config.toml
arch = "coatnet"
model = "multi-label image tagger"
dataset = "dead-leaves pictures: piles of overlapping shapes"
train_examples = 145000
image_size = 32
crop_scale_min = 0.8
horizontal_flip = true
norm = "rmsnorm"
norm_position = "pre"
activation = "gelu"
mlp_ratio = 6
head_dim = 48
fused_qkv = false
qk_norm = false
parallel_block = true
inner_norm = false
drop_path = 0.1
patch_size = [2, 2]
depths = [2, 5, 5]
widths = [64, 128, 256]
num_labels = 33
init = "lecun_normal"
residual_init = "none"
optimizer = "normuon"
muon_scale = "match_rms_adamw"
lr = 0.0052
momentum = 0.9
nesterov = true
orthogonalizer = "newton_schulz_5"
adamw_lr_other_params = 0.0019
grad_clip = 1.0
steps = 3400
batch_size = 64
epochs = 1.5
lr_schedule = "step"
warmup_steps = 170
weight_decay = 0.3
adamw_weight_decay_other_params = 0
Rows from block 7 of a small multi-label image tagger, named by matrix and row number. Rows with one number belong to one neuron. Each number is 500 + 50 x the weight over its row's rms, rounded and kept within 0 to 999. All counts start at 0. Numbers have three digits each.
Before each neuron's rows are labels from the 100 images, of 14976, where the neuron reaches its highest value: "top examples" is what is common among them. Only what is clearly more common there than usual is listed. The data: dead-leaves pictures: piles of overlapping shapes. In brackets: how many of the 100.
# fc1: MLP up (model.blocks.7.mlp.fc1.weight, 1536x256), inputs 128-191
# fc2: MLP down (model.blocks.7.mlp.fc2.weight, 256x1536, transposed), outputs 128-191

top examples: cool (38)
fc1.21:512437496503550492419526462572475637449483548436492469582585413462508439458465537556465479458500447539507428470402503492544452517532511541573501560489472473570527496464521520521475569437434457
fc2.21:491619480543524499488589518540476478513587515491528538499441455524522521421501529497477597470520513537407435507591545522456556474472476376476523439572554529528534534524457434515533511575480449

top examples: crescent (28)
fc1.271:495492506535574496521462469474466524458525518392528529532577496487487483476608409555429421529511480463522481546576489471575442405533447600387517562444520427546516505432480534507443386461506395
fc2.271:481534475464460477457513481467551486419552579603457459508455441425577428586517520537439559493494532547524560490485492541480541611533545380545448512584544500389508518487501476395452548521517511

top examples: shaded (100)
fc1.568:563501453526435485511533453477518461487509432487412514459407516467536518422516472512489486519444372527391554465394558460481516567592466561479491429458353507473471457522498564551460513490489586
fc2.568:467468518514466483555481573518461558532506553509499446501568437438497498490496592431387505411623550565579537534469550516550428417433509488516483436451571448522464544422469517458540457562487468

top examples: small pieces (85); shaded (81)
fc1.69:485621484536474416479529473558428465501460425477467484502545447509522580439529446486494463497544415484525486470486373426491531417531554539498489551546450484478535531460511516526518494508524560
fc2.69:551572558507431573508490533449453480535476547488446489576395449538495511553530594455551487557489547502435453559536556515531500606569588460481492524481552455472465518509595475537557490463575561

top examples: shaded (88); small pieces (63); grey (47)
fc1.416:525683455476592443470564527430449580515449546493578519537493430490464455463521526484511473560503456547350548574486451527456506453446498516519498473431553464502540455540468488493564593543581466
fc2.416:536447510481481599462433464535501504508552423522498451500491460459454506428513435477425490473530488468562392475586546484463501497620511509506466421469605527430453537512553543609482562570422517

top examples: grey (73)
fc1.723:572526515474454436508462541472528578546535578499503465506593495528479506558571424501555530505467494490450525467503446432495518559513533431453442454493597503512520411556564454554481487509597488
fc2.723:469501489552462553471531462536584437478438503511476495540457533550546453463484549528546589460476540550474506538576534590535433502537421503496552513510492555387514492447533517529505533498472476

top examples: textured (72); mixed sizes (61)
fc1.649:504417524596553444443547508411526530546475439479414436546535471503522498469491586528486550523396577525577548508555489518514570554503479484478505543484472527553502511547580488460497517475477581
fc2.649:486558511416441463461528516575490504499481469394504528477514512448503557521463453610493407448455512515577543530498444473512500391525446495524447414537542445340454499483475523495526521502486437

top examples: textured (68)
fc1.659:517467426518529495413571479532441595472469477451512471503490438500516526512461512503576606583527544487438436508592400513661446502494487536452461510460530470566526526413425593513601515508513521
fc2.659:467493587472558563483417488565457392533488522568514529483502632488531556466467480566460476507561490552456498511446565546451495587500474457607587576525478480455533449537506469550565467568400478

top examples: circle (44)
fc1.336:429467504572591379551474422495469559498547549466541459428531469443491473548509528471467542478482470459542523541497420533499419400480469535448582502480465486608475493588593536588492509405507459
fc2.336:555520483482485526434546511477555439374529437494451522588413452453494486457553523546504467568510470431434533487533542499498616596548428518503497533542511490474365560353459421437501493508497532

top examples: crescent (48); cool (38)
fc1.127:489408578567477445457589476509526441470540522521550492538539461433483577552493548450501443500528487512523411517504501549511495430552460468511557481439584538489462451432499523389534557403497519
fc2.127:532523522466451524423416484407541602419467452512475541575370532459558427467484435537528518486529506537468515546499475533494517556443525468491454403491563495492453455558481570591460426583510505

top examples: flower (26)
fc1.367:504473565432542529534499512462480517501447514428535412496493403473508513493519523508581593451436578563564599534520428478558583498486560525546430493545463523563490403594578483429539533455566513
fc2.367:498485447469553496581462478540447450493459594563504502469494457528498596509502474542459448576530526575473486488483532572451491520489508538573505486470611477552442456464468421478445506543470530

top examples: grey (59)
fc1.639:509533527471524490531406474441497510514550473513465586591542510519517455494477498481522489488587408429437518435569497400590475370450497477578447464614554428482546520410537513543460517457503533
fc2.639:467486548488550491459502472589425480564450449528569535489451520498482604435440388531576521449515535526554441557503515527451501615521510541381461478487448579504489482498449501467522487521510471

top examples: large pieces (72); crescent (33)
fc1.191:584394512476458492380502506431578396547457508426468516469465531513498499536620600583496467559465509471521558429485474529508475525455532466498528495476476467476541494375509503429497508535525486
fc2.191:458467494568458538536474534439380549466528553442540491481562492452487529424529429477470508532486465485441449498536586510426468432569593500464534575484476439518551502574460469531472575414423519

top examples: large pieces (78); aligned (64); ellipse (61)
fc1.116:521463605490516462474508483560579605493524415452517522474408474319566511455501488480557506504485479543564479528459538460556559476418401450463495543571528446677531529482547464522427404471510516
fc2.116:506499533464497556390429467515400448475640466450484534425561582539499553531498506466452473520435542486418588581506402475501492545521451545473420461532550470505396518486515544527464464378561535

top examples: crescent (35)
fc1.453:505410579491509468496512549508510509535543539421420483468489600539411423478459479499509533551408437588487534540465582528567479499384467471500514505502542463488496431539520443606436505476432494
fc2.453:505457449453528487484559485538473536502477446485501516506443505488543539470390493436424500472536391508585478515509550564446411470490427609552439521604514456574436515496470539516474504540515502

top examples: mixed sizes (94)
fc1.629:509418557544526457470513513467530499458561480461459534361550459556499522515430498527543499461479583476547622528511518540490546539513468433465513510447452453473449490545494470460528527451538554
fc2.629:460481408532506506492511533465481464569462509497453453563453454463485516514512449441489490427547467522482419491549429544447471454548599551438461447558433451454545517498503515555498437501445462

top examples: large pieces (98)
fc1.199:406427452520534456494516499470586481549495474432471504425499428468519483482529483471626622568489607451479570454492423497485514484422537584468544495583468525418552550484556539499618432532459535
fc2.199:473582496548489513517525507454493568517533517545423465441543596508492508534492509492517522449439535432511397466511537512567455489446385544525520530429528442501554468456496479466469516461501494

top examples: cool (37)
fc1.581:460468535447404466535466572486500534556446535464550505518416508464506559527481486478518514535486518594537498497548475494445513470492496447486583514505560535529543466547480557483550514415500577
fc2.581:511539547589504571498569467383574506438577508482438484515581457575475456546514441504406422493461496493477504533432548508506525460544532504552477526541466537477521520472435561528508532520542422

top examples: textured (66); grey (48)
fc1.227:570473561488490472456513516520524469545576385354438561582503496529573417497529506466477443433479484509468411397462519497428551471449534492557542526601445505618470435460433518466396556486479456
fc2.227:473484489562442531509504453504579554414506472670515468447542508480457488422434525512516504485504540482488510563515613508499567555599479529452483443449500497439558480534553408404602476637466479

top examples: bar (36); triangle (27)
fc1.178:549571524469490485444488553520499598569469414549469454525552540477552594545510469447536424478588541492546537459454480429493526456539589710462471547465531510451528473652453428487433517465538448
fc2.178:505464520566517494496414520442408467518457591486414422544572545544528450507483535493516536570367504528468545491469503592470500504506446446606540509541461576567439484467539481491572454558546544

top examples: cool (52); cross (31)
fc1.603:475442460584484489531523495498477545543423493487523499512419492510501460578480516563536537537516577524513545511419514479456546467457515538526477534524567544506542398548419483526532593493559565
fc2.603:547599493539417528456468453480443559493534469517402469548554451499487505499470451534455510601465462440454504481573505560540485424588460450555520529546534502477532578499519500504557485456464465

top examples: flower (68)
fc1.620:400514517472418548521536523486558537539511532421505482480516504514408469514556433561499479480562564435533529525518596433397476474529467406489642515482612450533508527475471479434546513529429487
fc2.620:513477379552535456529530499466506618544506426588380491513455526420533583447505522544459498516481491535368519460566468500523521590514460494547479424479491521463428442527530482517530488400461490

top examples: small pieces (83); star (34); cross (34)
fc1.42:440421487535492530575598478473432453559413483541564494536508505474500408510491427589494440595495534590461405446491474499510499502462506562548563466523463514579474461422386443592467528492412446
fc2.42:509470533432542496459477559481533535512585363616538439515502569542505476490505511480458602488491479470499523545508607519544628499462475500475514595383527548468505491484525625511457509466498474

top examples: earthy (38)
fc1.246:574581603448530495422476418474431595501581435484498476480492569476451513478555426515482474573549497613510472412508525472370555503485521511387573477455544492511487503458542517521511545530513428
fc2.246:479552465476516491503482511564519475524501529478550556429592456532564392579488487405534627491441524474526513411540480441422479510533512486507496462425516497422488565523534515444536534470527386

top examples: warm (48)
fc1.477:532473529542501522480500492501530549473486496515575484454499520390535465387481510532511400512545493600535506539562426456493477499425503459512433622500487545546534452529545456517465567501504543
fc2.477:445455471501577477467458436465498412536478513558517537525465598476541485569569510589518564510460586465465499471502566600483490510547492519589458447459491513435508480466428569447521525505547442

top examples: circle (35); ring (29)
fc1.705:399480560528502504475564488454482524509526529381572472527403412528577495524475468441526458502552483474493438556547441502551474521522494585549408492489500475489487439560531563465479549518543485
fc2.705:472518493475554452570496444514468402532427495507454490472543571435482468479535512509438473443486486492543510459574586451570559472494587529449558549486438493478454573443568467527539473511410439

top examples: vivid (62)
fc1.712:563430516463538442502491480535519491491442569557551508449600463531456451556595546538353416477504498406459376523449606440521443546563494438552488424546548518462571564528519514520459401455586558
fc2.712:443495472496431485530457541546450478481525531490471491523415416466461510459386527522584577409496480579515490522559497536509494453506558409472428567499552463502400408489511520479585595470390493

top examples: cool (40)
fc1.208:518482426538535476433501556517470510523522515575483452493458526553546550563568416500485431472485486473502510435456483544531509532448355521476590462446476519532355490516491550470474553477638461
fc2.208:541476580513463587511453432518439436554501486523474510545502393458507461510466509425389553549547441579462506538511519554454509438554515554450514502496533497574605643455533385548521468464443427

top examples: cool (34)
fc1.169:462502502467451491497485573504496537507407461514512467549375469511557490558525411503533473475553554529453455467529499484443498460402498535540522502522456525495516476543531474552552572464533479
fc2.169:565577503475483525594476482543429506547515536564456507519548516526478533525531451535523487467520542406469411512504424549552471544513479546512424409576480512514515438504448436505439469536486536

top examples: crescent (46)
fc1.97:533476553475497519516556477532581651452553451363574584525469455511503569590602531494488467459557389388536386549446583510550475531478505524515512487464491474568487451420441512493445559439502407
fc2.97:486554447506558507515554500537446530405507515615477480465516531507560476389595523558451492542466587574399498429649542482418519523488497475517511502507514463479434545476496370498481545496442540

top examples: ring (29); crescent (27)
fc1.452:489506524518467453529556532422503464578435619534531471483467543501501494530479531458530558530521467532454527453501466493500539427551493535512503462568529535490453460493594469456491535450544450
fc2.452:512477515567534493485498512518599541497546591522476600471509481512527513513550407524551566502531416470498422547458526519540548474463480489466465518462575375469475518515478543442421401533523555

top examples: dark (33)
fc1.129:499479476494443510517482492492512538589581483564483453504643552522487489487409521415523579449576500435517483413430474476530532492581476527459496531495463419577487379405416504550487489520450449
fc2.129:541480574525513492571550520513570508481443504442563472478451555480551492576558471520540503525374492523500443484505501575492465420496426457478530453529448483551425623471533440501507412396562525

top examples: bar (30); semicircle (27)
fc1.522:478425445504572492444431465462555538475461501463467471477522529535527570503567558539500470477468365534458476510514587537629480461561513454432458547491547476438469498443495392545414449449449431
fc2.522:670439520495458403548568562515476420462523479485545532523490449463385540532431453493560464546515532466524495477542460538452567521476484537543449402483502487563426518555495496575496575423515509

top examples: warm (39)
fc1.527:553579509562502473518428491588479496495499555546606477486574432443493526525530547528480579489488472559509466515504451468486511593509575504392527447563554534512520467484449404521554480464456518
fc2.527:393430538475483515568520507435586431500477463462504471484368597546579415511554436460645474499539551482504579508598477492514491521454466374511482485466512477500490480588547591400580551520583416

top examples: mixed sizes (64); grey (39)
fc1.18:426389492473534508584498485491488439580470545397494540508527472544434485509471501487529511553497446577528424486486492485471449518419588427423569488463585471577553495480471422527510451388496475
fc2.18:468532535482497488527462497576491546581532450566532523477502474487530426469445554534436550485512564508476474489564502473557376561541552533493434530568457538489458519509486581407339513551476500

top examples: small pieces (76); grey (39)
fc1.509:436428507570457523485521495405508523515571484601532551528521450521547553457440500496493520501483513410563512425478446506558507465486457475588445545547562509531502436466407502542609485580469479
fc2.509:543560528441480555458555505459528556501530553444479494488504587444539501451513547526503415444451475569451461558454476465395498482502534525446508478527479481585611573526485474427444508500471464

top examples: textured (69)
fc1.429:507415423523411375621514549483473533517482520494521514528536499591503558520486565497521446513474562555502484537511475511536544567470493555456475542582483474485535420473420462488485520521522418
fc2.429:494452532371612553468531519529458516466493470489529466582499568384529512482547423485510561444553444476443509411530552504548476539594483528501513516502441511510503467544534464492490534465485549

top examples: circle (47)
fc1.225:511545408513504497425587464614477552545502477462410551538432517485486430463618501568480478556534467470578487493493386492522564519470427583533586491499441497441513444523519476493437514547492536
fc2.225:410556489543509398628433455524439454548622487565513525447496560530487473522577507465501502440514474547429515527543463448527517461553484556466425513540590410473412520442497503494494523499435362

top examples: bar (31); crescent (30)
fc1.188:562454492479526488558435540474507595538548514479445502571473492507507498477546520487450560512455529518552441581579681506540472549529521427486475405483479459482465404632504506574547565548415448
fc2.188:482422522532465498513493526521521450477560446515440484460448543565545508445476429499538517475466491444533474465504555562537508542526424527571447532505528462477535591458462482483402536452459458

top examples: shaded (100); pastel (46)
fc1.216:466448549524480548538466531509428495461469610547446531452408560580502518481553487459459455515496424595560404489485507565522536560456461553500438498454651469479418528465556456526583549402446490
fc2.216:535479522507488504442504445465520497555478473449528562514418478525564423531472607555465501453506583417485520465489440410470519550518537455420525485485423554455548504429513466498524596519525506

top examples: grey (53)
fc1.514:527438564560464470429450491400586604529396496505481383476543445459412465522446561394471535529578487457519513527599589600465524498565455516523556579491512532502595542441565523478573488556486423
fc2.514:454517351502501511469447454480458530483567490568574544486470634495510506491531610587484546488497578535453470517477508509583377551417520496521482406604480467495534504564475571532496527557532544

top examples: shaded (76); frame (28)
fc1.265:408534478500502412536507463527408450523541560507499539525519431508458554493487462463491448517507372513515479391519532516548566598564510573543586473586539492430539458469471468531501441445511427
fc2.265:564386516446549483508506515525554501536515603541498439508459428382454429510550504541565517436551557546418482502470393564524492445437467484451482489551520492521538474621590493580413458500477499

top examples: shaded (84); small pieces (82)
fc1.282:546549504474401497509530557466470435543480424535533490456521526524496521465502490497522442556533563469525616441447578487450443488548457490408549566467432501573560497454497554549412505517550503
fc2.282:452492588504542477485538465433431480459527553511550491519513471433576413491534570521560488509385518497504534472466401556581437506503530540488494427530500512521507533519546585466635457501577485

top examples: shaded (82); large pieces (72)
fc1.346:488470499478610515487552509531487465413581542560588492527499431512517511521616513557562500519462519483556565535485526538572440515449479510509511509396541563487485479457508514537496483548527376
fc2.346:432519523482397477548488499397420551443464430508441506480525528633534474486470470526488439347446487465518468553500421511569505484517515497456536546500537557530596506529489485481537538490475563

top examples: aligned (82); bar (49); dark (37)
fc1.485:509519493556485510453579443508497491597522519608547526455524518478450393496533609522437590501481544455416483565472490441465537525441540448532561530605506505463529461465538501606512540486523431
fc2.485:502479607484553457499417499590549401577449459410391538476529490459488477476538537512543448591528531586537483381513554469620471432547395481536460499522541580469474578424525451461503411535480518

top examples: ring (35); gear (25)
fc1.575:514435427516423559426457457387496410438527488373584576483538547482524522477489422448543499507440455498477520537476560502492497500468549583441482578483476524468430583555511593592430584515574508
fc2.575:442593480619526510523538524493556543557456482490563560451467439506495526475451507535451538525495469501561478479554477453474540569413573472522547482522423471555517464475607483466485443556533446

top examples: circle (28)
fc1.744:506450468533491482492452552572537550484502506468530511503585533425487464587635551550524359451460463551522562520531506493568566354518555508513474409529568543455472485505428536491556532520631544
fc2.744:461579567570538481546535533438434510510581404461442490559543527564640537572466497551524517569547484515442529563461464480467543505425352492471492535480482455490447526440578534510454452520322399

top examples: triangle (31); frame (27)
fc1.233:480509542501477456421455554387490543519479493515555466494523513537426540418459490412489528504496515465486471571475496508515545450539463483453612496465538499601462516447537542481508436527513493
fc2.233:514471490495526512479548452407484523461397433416470524543555592514545512461483579526521540495437480526559479422416474433505509519513505525503438430438549562466462461596555592584495550481518525

top examples: textured (69); ring (34)
fc1.552:513615488575529456488544535368589524493529499472343471478517461498510548481453513528536466636479479590578541424555497471438490585532495435448570562493515527518525469519568469544486604523523499
fc2.552:434501461478462530518488411662406554431488468478521533453483632537510475509433551458461412453489545501499520497381574539501461485591548512446427442561438541475474480524440537498448481506499493

top examples: triangle (30)
fc1.73:576471493474513484497404539492498481456425420503443538499541499575440530479474500523589430418589605561476526522541478442489477529507474533561473578490475486392536515483468408447504435518674520
fc2.73:390508435494440435443414524467417509639493587421509442524572586435482486471530460504395441569405541545537477496498521519458538478588520479535482504521476509450486520581486545435465570464464402

top examples: small pieces (60); ring (33)
fc1.542:523509538584440481485459483500515528532479570450500436564484537490552521461557461429490544507506462474509497573584376505511455384556492468488569431505457451503527551568531450529574541453478611
fc2.542:501536519563603477504526586565454492514460462415536528452531493511514421460571486450559503561483499468484529520544594504476543461524502525529430501584496495373408492569515485474451517538516409

top examples: ring (91); large pieces (60)
fc1.676:430467479518443481494466522417476514531509491390431492465472464550474523495548474495502526516532453469599552428524452520439492442472477543436564552442527408426557448425508504660538572473551475
fc2.676:425552442549581536504537563573559491561472575421493551467544504487441529512530497461495500469490567563510483550518564526516501548476519477442491517579409552474524443546549484418446446510464548

top examples: grey (71)
fc1.583:561519445409484489577474543485500474502418497463561476536504435508572517554574541465479605567498517577553501490534455406509551464478444501489467528560539471537516540538509512515444449464495507
fc2.583:523520414567500520497523453461580500537501533492494468498429471520483484484436521441563445556531467459522418446569532474477528446529553503402517496502486459535508493457630554543592579470518516

top examples: shaded (77); textured (67); vivid (44)
fc1.625:551535524495563557517470567509555556524529543484505539462633474479579468442484484551538402484435454448448563493546471569520470498568540563521472509524480446611546527544507464497420543641494536
fc2.625:508490499507428572533559469454530564527547562549548518568446468472488522503450525510490571472524583529550489488487545474480531484428537567494572508474459580450471567433535474417538483444610450

top examples: warm (100)
fc1.192:476483472457480448506561466521526497512600417426588420447439456545502485342450460434558527446522431435478509512438564483547552456521482490436498489520476485463485521431482441525499517414567534
fc2.192:572504563448523558501473496527582481477480536511450529486450494451468515424498550481543497501520558517496557528515530429502533491469478486566450537557439499448543543625425509419411563590498494

top examples: crescent (36)
fc1.461:401426518462445478527487614509494515525435581483500473527460514515539529434567504614568490437442511427485430561511476453394543558479454513542494469479489547607519437502508587475540559486457390
fc2.461:550564514537416504537536398393498549439506527577474546426442479461554557469432451512494514484556564492565493473514542589511498493523398472491493567473523437405466463513467469499511524465509498

top examples: ring (31)
fc1.17:413553453528436550443460423525442483463531461372560555476588466439500493454519448514454509513501476459539514461595474462557413465510473520429458539508532558472517569519517464542485510480485518
fc2.17:485521561542486588525584441478469547444491525527551523486446504475530507510511496515480476459534417495492544483484465391468536513480509460481476543514495512423453460547528491497483453384500529

top examples: mixed sizes (93)
fc1.708:417443486529453434455518506511482562560522462547579537501539532538399428517498489495473559615501466518499455487405473423430455533467444520500487551535416477501501532444447564415551460493422537
fc2.708:519545507437526519423418510526528581532411443520501502547527503447483573499376518378558515442519414477557537553519478566497454502454521533470482436591500560524527485469504530518570509407508545

top examples: triangle (41)
fc1.554:568412479542460599453526515489482483478456477524478492566565367534517510503534433502464558491511530491514506524593504544474471462639400433449462535512512478532587528499431510487478486547468524
fc2.554:424534497451503497464512461547573490527483566557446519429507574514409520464531531477551427529528549598480415498451493474513429599378579538625560494522444504521508562561531529440537461451574396

top examples: ring (34)
fc1.33:381458531477481499431516545488522521427566458475528513434534473463495479522505504385467557569457416398491521469429463504522466448469509481513551485518577498498468467570498460494489538463498452
fc2.33:536484478615494442465512447484508525583492545581409592519429529511547509455539498495491532458576478559483430497467606465559577525498450537514420481588526379535445523459528510559451432457538545

top examples: aligned (100); rhombus (34); ellipse (28); shape: bar (25)
fc1.251:586484451509494398471490490439454428606568530549481530480448575455498495576489434501467500584555468536500504496453434468452474452466482457560560591615516454545409459397475403530544485562471509
fc2.251:447485497480522553440537404559574601558503487525484527499574547465484434464485486435548530563530489549470441465454484485512439379517476411500561471548565597470483595497506388497383425546571477

top examples: vivid (71)
fc1.633:545467419510532472439558555444536513522477474462364438520553452418441594400411361451447558431484461546444574464501510546599482504576478565552553524573461478460555518493563507446442481477486427
fc2.633:404492437550529465480454465534572460572553549488428446615560477547581466553417582567492458486536460498488371507557450499525493521476425475415496475456474501469582546573455511518521581482619509

top examples: small pieces (78); triangle (46); tee (30)
fc1.158:491562429491460568484577427487509517521475510467558481496512435524472499552433445462546489443390526529465472428494481439587492497533555487573556470452512478521519473467440476451536528464537462
fc2.158:425519478506556485532485442487474529525523526530537535592534526521525529379524528513445473456508528484433511553421467462410595515419432555537475549602483516485515541542498491491457480510387562

top examples: mixed sizes (78)
fc1.736:496472436510403617463518497600500463529468447460520574572485442510524459444527534435481553467509451558553478476448530552467588481541520523513492452459466528549501532454512516464510504503454557
fc2.736:447496531511525441598398537354580426477523512530443474508552475468510504566468438538542485555465556505473529500546528473499529510458427530422535532542446557448471446454480509484500477490534473

top examples: crescent (27)
fc1.273:490498534510567482418544501412527487460556523417535498459462460434437554498535436562436519646486414445516448532534443475482466456612514453453489443444522597486493491468428489515467491441499540
fc2.273:523530553578451491505533475522460503529442447682423514529499668438504473490476501484491472498527502436522550446431525480515378562405548405617437506549563436496457553592594565498570604570559501

top examples: cool (42)
fc1.701:462505529429533571605523553507482484542455496413573527515535493539545436507449519477557542542511522538461457547595389504491484450587531440443424498488585539411466507476539495446538489457489516
fc2.701:432455499494414490467468499475492460469475496565456515512474481484545470415477567612423460524393466458493524418508442381446438557515493552504433486577464506511544531569453535483398514447510628

top examples: flower (100); large pieces (88)
fc1.450:432565555520513487422474446498502473508437425466436470450471412442482418512550538449453515501444484493488419480481584586505485532480459405552550540592525554560517449469508442453440392430443483
fc2.450:556507486545484532576611427447490482453541450459537513460596537456532443407446511534504498490540449576581543447518473430394523466470408494444500559439528556447450459444498534458486586560519415

top examples: small pieces (70); dark (49)
fc1.703:465498380520475543446522495484586559482493447570509574429512473501485433441581451411473508446508494426458485534536435592525631417607529488500528542523616420568588468549452566609662487474546519
fc2.703:548537577571454453585461529536501424526486539511488494505573535530579467550577482547536393513528568476477488548431505453533496535475391472578445494458329494461571442460498529392487493506505542

top examples: dark (33)
fc1.344:573556491478558521562542539595546541448556492500537498597512459542551478476554505535475534444518529441556452553456572499478544479634433482562516589477451531560477485598587536501463396430424465
fc2.344:529508449488466560548507435456598491411537497466520565512435555554568529520423532511615339490505510542525489467594476593548587432424483489490467391430481450411565476439540479543621375533468492

top examples: flower (93); large pieces (80)
fc1.412:448483426450490460518549490517464597441470459520447505409562380454448548439497464527490497444461367428591521513564550470431592572482532471558560484522575428483549448522469525475489551505505535
fc2.412:475512461404592472480581464500421435514554513554414421600473492587564529516449489600474516471512462485529462529505581496531384484507520470529423496407517577556488588546480372431510487495430467

top examples: bar (74); aligned (68)
fc1.112:439544513530485497406534436534404571474533513462534461465538463519493516528501451426451468525452511502546478543451414479576491551553495406533493547542582432420485528547476580554579510541485498
fc2.112:460492469598482519549452508498582548501384487491482495531592496483496535479539525504559443532502512480463663496478465540500561506546432600469522555553365633546513519443509494509513445500558446

top examples: earthy (60)
fc1.424:435466587383544508423573579498453517550505497497522430490501489462525545481512496559466479524446476421476591395441572515496508520487530505574471586386484548491483528384564565413527464440503482
fc2.424:583541514509449423546586429462588541493398533450493538485499536475507447544509494402481504479475492514519505483464477425402491440522468465498494457510446435422401551526548442570513514513545472

top examples: vivid (38)
fc1.396:477452440517487461507513528483559422407423530446473486513505402440548409463469420524573550512495515509520548489521442480588583468542466457512519550479474516497528457568480495494509537460472550
fc2.396:443448474459445516474429451407480526527428469514491472504524549521542516561508526417406431528439523517445542515536565513399504522556553554459359492554498466491530555546461444508523519605465494

top examples: vivid (47); circle (26)
fc1.618:405477510521531542525515414532455594561435500419528487521509439436519515545552482502541474555486432414511527550481399458480544567426548447547548497506419512503502561520569502558477404491603445
fc2.618:562465525540471480479453472458465502453522530535454512437453521627441574545583514532471462562505490478575420501477477507629543553498467512517527554482488509493529403503480522481501503521475507

top examples: small pieces (60); earthy (39); flower (26)
fc1.596:447549497455519438455559471493533503546524546543601562481495521432517533507503554449458540543489550524488488509514483551535482419540421536505477491466576442490538499492541534572595509433457564
fc2.596:492553567542489525546392467491487467430557460409534517584555493486499484490504522466508514492547493634491509528416490505467575512447510504545570472495411565436520529463554492486447447485464377